{
  "num_classes": 9,
  "encoder_norm": "layernorm",
  "encoder_patch_size": [8, 8],
  "encoder_conv_stem": false,
  "adamw_lr_other_params": 0.00082,
  "batch_size": 64
}
Rows from block 2 of the encoder of a small segmentation model, named by matrix and row number. Rows with one number belong to one neuron. Each number is 128 + 32 x the weight over its row's rms, rounded and kept within 0 to 255. All counts start at 0. Numbers have three digits each. After the name is the row's rms in percent of the matrix's.
After each neuron's rows are labels from the 100 images, of 14976, where the neuron reaches its highest value: "lies over" is the class under the peak. Only what is clearly more common there than usual is listed. The data: close-ups of made-up surfaces with and without defects. In brackets: how many of the 100, against the usual share in percent.
# fc1: MLP up (encoder.blocks.2.mlp.fc1.weight, 1152x192), inputs 96-191
# fc2: MLP down (encoder.blocks.2.mlp.fc2.weight, 192x1152, transposed), outputs 96-191

fc1.213 101:144096120100150156154132140144118115158183133127122112129077100165087144137130115200089135179095154122095125124131153139098055154126166135122175137154166088087150131086069127115148155126152133093061139031118177132126146064114121140119087098107123179161143177131093124156140114166080093119
fc2.213 156:110104127062128125177096174128150141128134128100181130141141130132162124086117199144141101063154169124085094126128170201094111115095093132126191059077131134128127156137255135144171117139048114089122112125129164146178087133125141116119143141196128124127113131207173161096090118145157087128
lies over: smear (39 vs 0.6)

fc1.743 093:106129170120156161157125171108062121143148117152108154136122101134131160095167129113090162184083157101152165125148150178159160138089143119148158075060171104152139148113115112088184152115128234183095089178128102159110110140168055127103179158077096142151128089089141156150150119153184149161
fc2.743 123:133123215063126150141128126205141150124128123125135093046165113115134127129128170174124120118130109106160154137078131166121122151143154135178127126169237128164099127128116114142225153147095052135091122141153128172178127132101132106141190230128119101121091087063092153127127131135186145128
lies over: hole (78 vs 0.1)

fc1.10 095:134134126128124121183212091123136155050143150092085104145091119165131130131123198148083137128083121168095167136060111137122101132099097070127141162112128083159136115082099118183131101162092135114135092111112133090139145099096111196130130136149109174113071152177130126151149127222144099130
fc2.10 131:128121145147122142129091124195120128149177040126138162091135131127105122142127156223112077086088130125093144084042138145113119127127126113130102134140111089130204083149130138133131146088078137063132131107095129147091109058047070180081114161142134117116104183128128115178174138186150100156
lies over: smear (61 vs 0.6)

fc1.523 098:111179184104141109078081168118126144108148132183161107128069135168096066106170158123113114137117131141161148189106123107171157123122132136057097162148144126102144119146125137139129150172175124104159156111142134172093193095134174181149098118173126159122093150125138104066101074096104121102
fc2.523 079:133193119079154130121128092133182060125121130149133124130058134143113207086255127128141164142120121123161125092141124135128128146137165128134104128127170117131095125213175110128136127107117128077153128098110123119141089136109106113167127127156131157132137126093127124141143139201132133138
lies over: smear (27 vs 0.6)

fc1.234 110:125109097129139101130119164070059112121156144138136159149112174156151143086119165206155139129120137128133156131102157111126153115108150164130126089078119094133062140135134126123092183098180128127155131137091166154126097105135108129135197103126160107208180123133141141137169100181152146079
fc2.234 090:121089156141132119103099112060041150155120115150176202134077139127121146129168107145135153110130096127120174174126105134158189131157113149111132117186102158145111123139122116121116123131173133128136050133086140115126118131151117026139119128165074176162106114112147126093141126126139148112
lies over: bright spot (27 vs 0.1)

fc1.645 091:130140123076136183127103191112129181155128158144108130123113136086161131141113119092127132097102140116108130083102122209142193142115166121201078127027100148136152183184119120117145142099052166216145095137124129133112128153075119130116166171076143104126130101138152177103179134031131106156
fc2.645 059:124158209100214096130134153128048129181136121135177096111135119125176094133083129135114117125136042097113141129121155140137128064146131096127131129165131196181128123128156096139135117112089127127127119151128077124126128128109100149142139168194055074158102101121151129138201159099139136104
lies over: dent (72 vs 0.4)

fc1.454 094:164079095113168129142111107120128124147128135099155112225135087088098122110145192101093128113166113096108141148116139115139158090105135088170153128108152146164071208136117123048111104135104165107179198111120161078112084138167154102123114137163131163153131145119111150114094137093149114084
fc2.454 078:071155158093071186131075122126121031166128108123151149082128132034095159150129149145106133122133128129111126128175090226142176109106115127127172151234137086129063157129134178060140154128128079106147157125141175072142139112100122141128149183144119151103140116134101113152127124126119078122
lies over: dent (29 vs 0.4)

fc1.198 097:116143122208140111073104104116100149128163133127064136043108149121117073070113102131138180068143143098128198146143138136126124126134121126124140102138178117150128148115126188159211128079075125196142110167114138114180126076126053111134195125154127180149135171159109122101182104124123110114
fc2.198 094:132121166098144113129179138114128140159129075207118122112134109131148162075126112128128116112080072116155130141106005138086150134154131102101129128139136097146108147132121161154085101120144119149084119059067166116129113144112174177227097160105126123128138144127104152137125130139115115112
lies over: stain (31 vs 0.6)

fc1.248 098:195091140115099163178097113180120154148144129070073076174130176102077107143128146112121128084197132174122134167143138172125177128132144146173152123138122085134071094131151111023136136128119182122155118145131151179119124153153184145144147142169134093121121103065109132121204142087125139021
fc2.248 114:128132142076132147171125122122136109120123111116125097143121164112237080122089140135098153126153146125158112131126154085112115123123151119137138140113170125219128128132106044122255138127128153154149122191235150107117112117081125122077137135086111108088121134107143127128125120123151120122
lies over: dent (51 vs 0.4)

fc1.155 102:140218117140104162139139072125132167125126161076116162162072140178171122083108184132074151112094136141126070084037121122139106130230131122105152164182122183111148134104137121172088134136097163120074173135143116107131136123133127157131168116113132139105124155129122113142121162172124093129
fc2.155 167:124079056140119145139091165137124071138134094076206144125132123120131137105084149170136149131098101135146145085109125194110078124171121171130138175134056127135168064110174074120072144146138177121136106106121114145132163129144112205068144122106130150118129151109143082079065134172160117188
lies over: smear (68 vs 0.6)

fc1.636 098:202159145162116143135107215124167144097167148131162029127136127170120030117135160128132149134172105109072160135139147127138107131136123177107139109141172116175085125142122112112115117068122127084086177153136120142159109153124126156127122158139131099168123126129152145086098139036141134129
fc2.636 101:114126134145145098115153153128080136168119117119207111129238125069179199077186132126126171153127114124124166122156167135134137129121130129128074245095107167136128178100079037140125148109122174139199128085128122141189121101047136133111126059079130200134128129159128140106134128121131052128
lies over: stain (48 vs 0.6)

fc1.575 085:136131168171133098110115133153136061112060209110153059140109127145149109118158233126136141131109147095167164106137103184066096093098112116099014118141150168120152133082067150079110074119061124084129134119108150167197133136071140142122164127100130147127154134098148153129125088145124149156
fc2.575 109:140165221149119128112128161163128143077095082143205120052119127128105108120159131106138121125111123068127157128129255127187082138125140135107092157159194096153128156128127097131131168135129146123155049144128122191148121115018112196122182110128085090118134100128118126134125109081121114128
lies over: stain (75 vs 0.6)

fc1.561 086:105133109128106127130110187130144069132082169112137072125134161121145135108163145120101127164114085127128197133088123153160157126136173116156130178106089131127119115118074196126142088103109177109152131155117152125128146059055086159131136107129102196160129181089146095133195101146159151128
fc2.561 075:126118191089116224120161103134140217126168132130157120124123165132129131149142131123130135129082128119175125106141123065167108129128144129148068106165108138216099136117114101130205129123126133096137140135144141136120098060112123120126134133159069047155073116111127127128167134126140128108
lies over: stain (54 vs 0.6)

fc1.337 094:122086171089145113104137203126128140157139205157151150101121147143131103079167141132100083078133066093142154127110117139186138107162191117155123144080099113111156124063116127125161102150065116135131144204162128197107129167100125121110082086178166229129081123168118073109089185148111104103
fc2.337 099:139130152115132128136160111064128147171189140162099135127115159118098160116130112114098128121087130114166123069078076183138140137146249133159169111158152128144132162137109127139133122134128103071128129096116155127134082128106126149134138167133000212108106106129114108150154175180073108118
lies over: smear (34 vs 0.6)

fc1.144 087:151126139161139122147183134190124104120184115128129133109086097139084177071111151132085101152157147162088133129105153134108134130137098166137089139135088050148147130177093058125211053098149120101093126132057136170149127120102188133109159114133115116174143129145112136126028129137202115175
fc2.144 097:128137136160132166086135165135117193164131048201141138078127128052121089133092132155105089107083195118064139149177132128059114133113135095114162089121167137178076237139218043138141106071120106108149178047124143152133138124075147084125142128129176144128086127116128142131159133166134049088
lies over: stain (35 vs 0.6); smear (25 vs 0.6)

fc1.4 103:153096137052145097151139117076113129124145104113121107136145079126157130129078199119117090069139091136124094192110092142121110137155128121155176123098117177139171125117128138163117127127118158197164109173110112136175152204149139149124116160122080159138105113026127105142100086154074108132
fc2.4 061:128122141108118120122125136127123068067171169228033109180047128133127083115155103156111255134129157127144100093189140130085127117122128121153176084142124089127085121153146103081168147120186123122124103127175128126140128137127126075139106166117142116161170098141184093148074145129117129130
lies over: bright spot (59 vs 0.1)

fc1.141 103:160121091126185139146127162059067106123138135109119151141126128177094130087132146166142197122173097097128129101138126140099168169122167144164128114136150143132118086039122092195110156142108159120166129113139138143121115133124137127107169135134122124104105028147130125160166156163117170125
fc2.141 091:116121065121121105140129113160137110138104251128140157125060143140063141128089147125128093126111140098140121152129176144148203088128089135061123171223145128129115122202059099113119145108145124210145176240121137131141110151132112126186057083127126120129128149122135160126125131128116115129
lies over: dent (29 vs 0.4)

fc1.418 097:145126100128092116125124124115101120076098152121103134128147159115146143144151182151149120170149119121105144132137127194221137111030137109123078102133149112113129131149132227120154129136144110100108099136134164102147083114093110118157154098151122197134127142109103074131138089168123096136
fc2.418 105:108139189165164085137124024101109206149127136126109141126079147118125103006128078132174171118170130154150136129122122128089128132117136127169118133126150127082064128125012126140133138084063090132094203116137177123160135127108146101169141143161127160091142124127138098166093167133145147155
lies over: bright spot (41 vs 0.1)

fc1.216 101:139107129081139136134124126112192102156101079135106105150154097169102123165123172082169087127090156116153167096115129116120132155147143136177145128130183095142116141122113128123152155141155166156088122183107168105131116152070144130081162145161141178129139085135126133112170158154105041175
fc2.216 106:128131133129118135137118109150116153133108131108142130088113136152126113144095153127124116117130162123072103109116200167170048128130130108136134136128148021127208128129131100083090090152079074099113143107082150130177131076095127140141115130118143121142109184130103128133169223193128090134
lies over: smear (55 vs 0.6); stain (28 vs 0.6)

fc1.170 088:143124154162131127071102184110139123146106163105137101134154083123118115108211152159095142080131058081133130213106059125106109154137117144119130128138065138115132161162120125149126089160037158133116130148145151128130107095094128156097127083181128136132071188103128111128134103146102113151
fc2.170 094:118169198120093129111126098155141166098128138130115118138116179133101201128157130139098126116073130186158129066118146129211128132121183152131089151162128141170111192129118107169150113133192127059131145125148124194136125089087010132126140143148062148162039123106128155134205218099150112124
lies over: stain (74 vs 0.6)

fc1.243 084:127185156064139128151112163147043105149118078081130142123130113114144095132114139124091127146101037126082131134096145102102103155109164130115166130124100108131102137109118162148174119132188136079195121159179130137124124165133075197148127133141147129127208120113122165135129167076120116131
fc2.243 082:183222106118126128103095139162116119148140087137147014158040121188194150145148124128130125116136139140146143125157103142202100144076102180167130109108109149133108139100120129126130124155127128190157129129072139126122139089128128072124162053096146115133130081108079107128128111118127099147
lies over: bright spot (57 vs 0.1)

fc1.296 094:096160133135126112204095134091104173145129105127152119102114159144113097110116130074161104099120022142137171132146137109172179126127139139150124151073181130128105132158114086098109139108114134117050122198132086180109136130110120108131137112179098137131114129105128107138136150122121164057
fc2.296 079:083129139128129130161128131121175203234207116129111127128126117143128061159126128143142119130129120129150144123118027114153125101110128098232090171122145131142152121128128106128155117128132132154103118165094132121125131132104124111137128113128091158119078131128107128096119160129130080132
lies over: stain (53 vs 0.6)

fc1.71 096:159116170140101146156067173119154120174142113150105056152056140130100144075100146145121156053159110121064128124139124161129087086167134162145146124099133130078080130127111100170086123104127166155088085124160126132043107163115162103099108119121119114110097109168143143087199168190091124107
fc2.71 142:095127108143124141165120162050133117124160130128126091142139101158128077133113165199124153140109123105128129189144242136112166126107070140085113112133128132138130108111116110158134107174158130120129127140116168099096011123178128128120133130183157073130128128074176103128178081126127096126
lies over: bright spot (27 vs 0.1); dent (26 vs 0.4)

fc1.257 094:114131166138147136110167163148146188119111188140039110092075121156113099099132172175134106089100131126085206131119128195167100132149174114155112108205201124112112130093150096124137139095071107105101144136095116190091118073123143084063118126102070068136156117114173131153114084166132183141
fc2.257 124:118085142067120115088128130104047128143133079190096125143153133138184134134127135126143178145091155124117128122132126135130126133121165159127120128182148103114160128085030116179126133120113083124129130105123148083120089102132132161204176091147110128127140145135151134127035103131167126122
lies over: stain (59 vs 0.6)

fc1.473 085:144141189167129132087130135124134207153118156096156182113099129142168061088137128102144111109134160104127137129108080138211172129160110089127071108107132124214128122063113147150132129127178129140115153159120162162163114084125148206102099142129116136131116151120101126057157131081212120137
fc2.473 083:062165144164177128075139107128153108235145086109123137134136139127117130076211119190112122128100120172163159027130128129181136140162128083128112128178216149107132058155115191201206128087129118147113096127110147115129109129139059128113171143109056243129101134179130144153126149162067126126
lies over: stain (52 vs 0.6); hole (35 vs 0.1)

fc1.530 093:113159120141110185122121133106111102047056168135078188089114148137129129100146174097124121157027127137134137161099094147162117106129168085165100148124193101129115137123151161087133127162151085138122136162145174099110092127090103162114149174135078122134139109083152146122109073187255131146
fc2.530 100:138104168099142112127113131089139209128096063154125084127126112193132156129200127127115118141108147133171125085155098125135121118184195131140135051235147101115135143136130136164127175130152128103097151132106175127136120137093121124129167152116100106133124130000122142121135119132128140126
lies over: dent (35 vs 0.4); stain (35 vs 0.6)

fc1.535 105:137164169147120106128098135111119125136087128082109048115140092123140152147143137110069182125131119142142203149185158138138145110132146074134123182133114139082136124122209084149160123098123111120204079166117147107148151125105134133124139151106097131097156139150123191128078105130138118123
fc2.535 121:133125120087182121125124075162136129114164150000140044149119079078134125116128149109046166129183077136131112124126139103122103159129136121152138135159182097085126102116113122120231211101176177128109128144165122135114127123125192131127132128119138129123129127134077129179142138125152132097
lies over: hole (27 vs 0.1)

fc1.14 093:158121155156110131205120206092160112166146188085132128095154079123188061078128152105149179127127106100081111147047131057105075114149097152130139121175114138209121097094102198152130083164158115112088097102076066149185180111095115088094133149081128118175104150124141156101084100121170134106
fc2.14 093:127135127161129078169113153154129129178145042145133130133141126080120123052144160133086116116082120167128128128099138156137139143104131150139135164106109078120125197103142109132068163126137125121186109136085164135164121119162120231091100102053162180124130131111038111125128198135132149175
lies over: smear (95 vs 0.6)

fc1.513 098:121077125046133163136121153114114170129126053097084118161120130076049186172164137115116075124131086125107124117132110177119156108127129141142188110078135100131135138189055102127147130168116099171074163170147138152131156132103104112228152121177146131179112155112169187074122166110150212146
fc2.513 124:166150148188124124128039138120128091111132117136127156124138063134129105063148132147073131128147129136103124153065113109128122125150093111121090086098156132116124138119131091195133122156125065124129138203136123000143124151121135174124139122116167127161083120129112127136068110151125143218
lies over: dent (32 vs 0.4)

fc1.726 089:114141125108163098150048128146127086123144127114061197111184174173091156127158130116114125080116107160117145153114134134130167172115106080135123140106096207127138113184026131164119139123130221174125082190128118103149160112060135149082129137143039084124102120136139098104192137168124146106
fc2.726 067:129112110121193147132138124123124202207121073150123130152143097172110086129128132153128117128042115116124128121152141143155081068118125150141138040151197124187133121127133127130160136128130129135139140133121135185054092073126044110137136130124095137137055127063084143105129160055128121110
lies over: stain (40 vs 0.6)

fc1.187 092:135208092135133079128072161130045118154097131106134129152142129116143075137118177153146176033158126077146093139156115117114151105128142128068128062159109125132128129127148114166126086115125128145131117207129127144118132170148100108123090157126105128182129164157181062109178162111149169117
fc2.187 053:144124133069131169120129134141142131178129139150096111127129095128074046171110100086108128136126129081127124116148132142128129126148138131142134127126124134127127133167118082123119160100131233125159133128143128124152137140103159130127131117000141101082109122143130122135118115128134149211
lies over: bright spot (51 vs 0.1)

fc1.545 086:194123130131125091151155130125090133118091112151108072078140103129170170088144212226116152169139149082146141136135131121208133109083135097080129116128125199113112107109079172157121092117145135085108099138141149050128127082142122149126129132151125112147154119157126073112133109053185108095
fc2.545 074:088139132118131136136103127122128137191203128123120104145219084127134126062131077117139111177139096128067089167102128220166142073077127104135128128121125126060167104125086093125109164104128126191143129173137129118090157141134080110104145109109094109139160103190129176108129143130098128135
lies over: bright spot (50 vs 0.1)

fc1.623 102:124145129137143086134178158086098154127126109102172149114114128107135123106090161152102147186182141104105140166124174120097108084146119138056156123133091120128105160105157123085129151129129156146129129142119135137089116131105160084131118206129142139173120142081134128089107169106157138063
fc2.623 154:133132114100184130124099124132102117119145155117124129232125160152129128073118070149084128133137143175133119142245121134134134089131035179127092134102066117117126112100144147124131187100252128127158113187136138116142158129125162062134122134136124095168129110146150182174128124121127135115
lies over: bright spot (58 vs 0.1)

fc1.527 086:171115000173156066152040092099115082096138179149156112168152156130163187162127112153135136165129058104103133083088137166141125148125193134132178129173150166083117133149118183141154086091135067124105177117116110114116133119129087111102159123128132120145165117173128089120115116119149156123
fc2.527 060:137142150105128075156128056136047130122141084128056166098128155114071125055089111128129128128166112141125119149113126186136128040136126091123098075153120129120085141126097121127135096065074100119144092128083137143103125124157178127174163134146129144114128083100069141126128145129180123120
lies over: bright spot (25 vs 0.1)

fc1.342 093:138117123125057112172159129103125111110147097137119159144148144146102147051100113119148101115107199057159120154149103123117107170166142132159080140153186153161117122136126112094130171149116094099127112142106113113141149151106159079144140134255123146095141138140101145091130119117098171118
fc2.342 120:120101135067153141115108105049068112136096129128131151108169054087136103146134125163117128156122078122133188107132094151123128132123116136064145128128149130127123145110125026175113159134132086207129128127061139086119086012195140103138139139119113162128123097121151101118135108131121123158
lies over: dent (43 vs 0.4)

fc1.572 096:172047144141108079158123194097150065145111085143133121130120127106118108179129142151145148128093092164162131106103183167142144163148134125111103166146143141192084090125069152137100130090112157143114124138153177112167154098135147157088159125149107197115128111138102032116117180112113106115
fc2.572 094:145125174111118130137097127123087126154131104075166137128092146181128136113079142081124093129128130162074130131095158158127248125128131127154077075158143121164145134170133159110132112130128128128125095128134093177132103129094170160153099044076137096127084127084133127123143127160112151133
lies over: stain (30 vs 0.6)

fc1.756 098:139084153079156127097126138148126114104133147197113155113139173227127083079153126122132118126125084098112143161133113125150137070152154083105132091114143141148113105195123154123125126221127108147165103114137110154133144060088162152137127133147095092140053150089091104063177128107128147138
fc2.756 060:128118167143213145134092115126134125127170110247177131124150125063115114128135143128096122122083127128104186131130130154112162108134128099123130138189167099131135159098103191138136132065131118128128117113128177118213128113141122128163104134128103141159123136159029117128112136106131153111
lies over: smear (34 vs 0.6)

fc1.271 094:144146140128108191116072107151162122123051120120110111163121137155085116104119132119093149101122116156128124109168115151193139155114124115125068127103145162157137122130149140116132085080094120122120181079142150150158160091051098126105150118103128167089147178158166152140131118177155077143
fc2.271 048:147115241131092086126190100181128101128115203128142127039116128133117164095117086077128134128128128072224148121131179128127127128181130128156128100213128075128128136128128068122128131161128159130132123138128125113143112097092128134126157141171123115135120113136128159152110145131129012119
lies over: stain (36 vs 0.6); hole (30 vs 0.1)

fc1.280 100:114149097095130118106118140141109190157127094154150067118109127112120125109066135168096160052121154110131136078165117151118120129139116146111137144123137117110076147129112180115150125142105121135172143169089221114193126165164151127122142120179114170100120132148138077115100141159189153124
fc2.280 080:120129132124188129113078131057146117042176156129099125160155130179101123102116113127050126145133129119161126145095118175161133088128131121154134125082050174194126115136138129147128143108187135173183139131125101127124055122101084140129118082130140023128127131075172160130089115123116151141
lies over: bright spot (26 vs 0.1)

fc1.90 092:161207174126104142110097115133123099194130066124138140156146166129116136129109139099158172099144128103091149137078096183176122130179112145119140117093131126147139193186128143141140114098111128235189102118140156109084157140114111223121127091147129084223104102128087129131130105136131162120
fc2.90 095:057104141144144109184131120099141101111183129164113063112169123128123091120133097142118141135090136135129128103233120124109139107125125149017166091106120126139111131137108145122173164126128104187130164219167253065081111128135092084133126113173163103147107123135097138125089116088123123132
lies over: bright spot (47 vs 0.1)

fc1.207 086:122122135131155098108132139155113157099144169099142140090194109117066120080168172122145173049183080130149109128100088157144097118156131107112113147142146107122109150077042132148137172061106155096109083179144197153131102066069192127105206153127135152103094103170129138126140131160145094165
fc2.207 111:075133179027140155118133125064180128153104086166117134097111127155145128048130127132131121135043202140126144015098119140139123115051126117161128171125160166181184201127160148129128109137134124091128127163140175129117121138123076125137132100098111174112118131128125142122136126140136153126
lies over: stain (47 vs 0.6); smear (26 vs 0.6)

fc1.302 102:116160062151081159153093130136215126127154135187114131146052113119122159116096134184136088160121107110094208146138148182171114095128088123156112123122128096114083099135120184152128146133140125020146164158165129171135168152107123103112146129095172157097091146128087142150193135103127132139
fc2.302 028:073113168135127132173111086129129143128128166128128134124126153128129128083128128082129126037127128128129061129113114142103128147128128113128128137129128153141128127145110100128128127125128160060134076093055087128094223128170121129125140142163128061124117126051160128152121112146129135130
lies over: bright spot (25 vs 0.1)

fc1.471 094:114163129169108129137069122083075126108113170126136108107159100086085191125186110105117182128129124179105116205121123127173134084171135114052083095085150119074127148089096129158190134114072167143125147147093135172165211091083125117126132190198089092126130094171146139188130151135112167157
fc2.471 039:122128166133214119140108165069205163167139079097152129132128124143138129130093117144176109100059165136124244133125128150047121101124062158097149128089126102186132138100128128178130130125062195157111190125096118130117128128126128120127140129099105121033146100131125128162128132136116110201
lies over: stain (30 vs 0.6)

fc1.628 090:133095136133022132113138126094110130134110114115054143114141210089139107112110086110159105152114161129171145162164127144108113161133120123142081167130133119131150123138086048121102115135127071137078137166150122137111115082120151134129142134188115131124152126124098170120137139081100221088
fc2.628 148:099127112160116142072124140119123097075125166137127145145143104130124160132139202130128123153136063125196099110146134155110159139103154094108139131208121164163170111122107113139103142125099116130141133143135112105081125067153209121129094139125144112160114047128121237111126058143128120138
lies over: dent (40 vs 0.4)

fc1.509 091:128082207161132080128073123128114109152179111086106129080150139182171161046175132128156099173097122130152153112070129080170127128143179093128144199119147126174124127111073194167128096087136132137110103137110129132120141075145110153087099125135134167143059116195106080112137102161150150131
fc2.509 098:081069137132109232153172127121127163170136117136122141094136171165113121117163119117127125149067128099128131106130062214129111084110105150127128120173225143133108181129102148129126178066132128128146140119125163135138116149128043102136143144121129177117073094132102128127217139132137213139
lies over: smear (38 vs 0.6); stain (31 vs 0.6)

fc1.7 095:142150089168138053116148128026120130082104151126158145132174159165112135165128146145091125066068129084134116077137156175125143124109119177120126130154115179092141087136125150090138117171217121128078187140086144093201115169143163105084099138137129074151122093137109120154182134175157122131
fc2.7 138:122244125152196109167088025042142153107127107091132132174169183156070137058122087147121164110163139106169125149113097121142146107128243139101107129111152086111136129191085093123128116100059123148130158091109118158145119138141074158121112101142146127119133115115136123145163176128142128148
lies over: bright spot (30 vs 0.1)

fc1.169 097:139163176067073045125116074152158123102155128188133120077102098150146125153163159148171127106174071067122216136130093149116097097103177132116086030096134129138166145127131158139159127174100081104126115114117116152172115129106158091124132147120143099136151124209109151108107153127133072139
fc2.169 119:089185153164114141127120126104032007127128144127129141053141090109129118109188123133131111139072121147127103120138088150102130139057193108137140128125138112056158085083090178166126143125126136118130164041117179124138152144103200135103127117120129129127150091132146140107201109129123157130
lies over: smear (29 vs 0.6)

fc1.417 087:091141137150124088126107115149136042129134177075130101151126130131160146111132250107096161117084178087156149170040156130125116131124137046164117104151109117139121114105108110149111137137189136122149196125166108124126102095031115151064115159123172145149125113125129106100151097179171168120
fc2.417 103:077134164094155134133137119125127143122140128122182112134113052140112129129161126079124088144069152088159098117153126129129075126194157153128191163187151121000140132134128097128130129132123112048128130123117117113106127169050164125136150119042147127133075088117126128098129128122134112129
lies over: smear (49 vs 0.6)

fc1.508 094:100136158122134167156171158147121109158061116114236177144111119183132120124115158145120168152003131112130223162135111147143118126104168129125109076112149127117100108135092098092154112156145125076129068149075193126041058147080103138148146112113130106113128130062133186138192101125204161134
fc2.508 048:189127106159128134128130128091160151110157135127199118128129119132117128151136124041126127151130126131086127116092095128135128128162131156130129128255232125100128081130170130129183128058126125118145120133125094128160098102239129128118209137139129123141141089128129129111128134128127143132
lies over: dent (57 vs 0.4)

fc1.101 085:134086200131170091132139176131123140163145147127132145100148154166146156113112177150118127102130119113116204112110136128131158087164153106132065145117124119146151116068123163103169109129111088132100164163098164155188138137074055175065168103136117145168093123133136073114162125122145123095
fc2.101 141:128145136112142128116139103110119156228115144133102141118124154141126192074144128117130125119084130135175210049139117139187097125136172133213141118138155113108109132147126159144147171126146035087114104137109117098129114131118086134135166140094123194141110162075128135156143209113093122058
lies over: stain (53 vs 0.6); smear (37 vs 0.6)

fc1.120 112:123176083116080039102086102131119140119116130126090164162118127125176149168054122144145128125129117170147141130161216093159160181115130121193109061128137170155121139068068166113117118137044177146152139127065109051109171108128119124146155148115121126150151151101136116123164094101088142098
fc2.120 095:126152128072080116182130181157120042138101128126172123124195128111110195133143079079143124102137137118128127154134126132164132097126093137116118155126092131124085095107111108125124175138144165162124127148117203055130162129209103130050091159132115107128179130119106097190127080088124123124
lies over: hole (39 vs 0.1)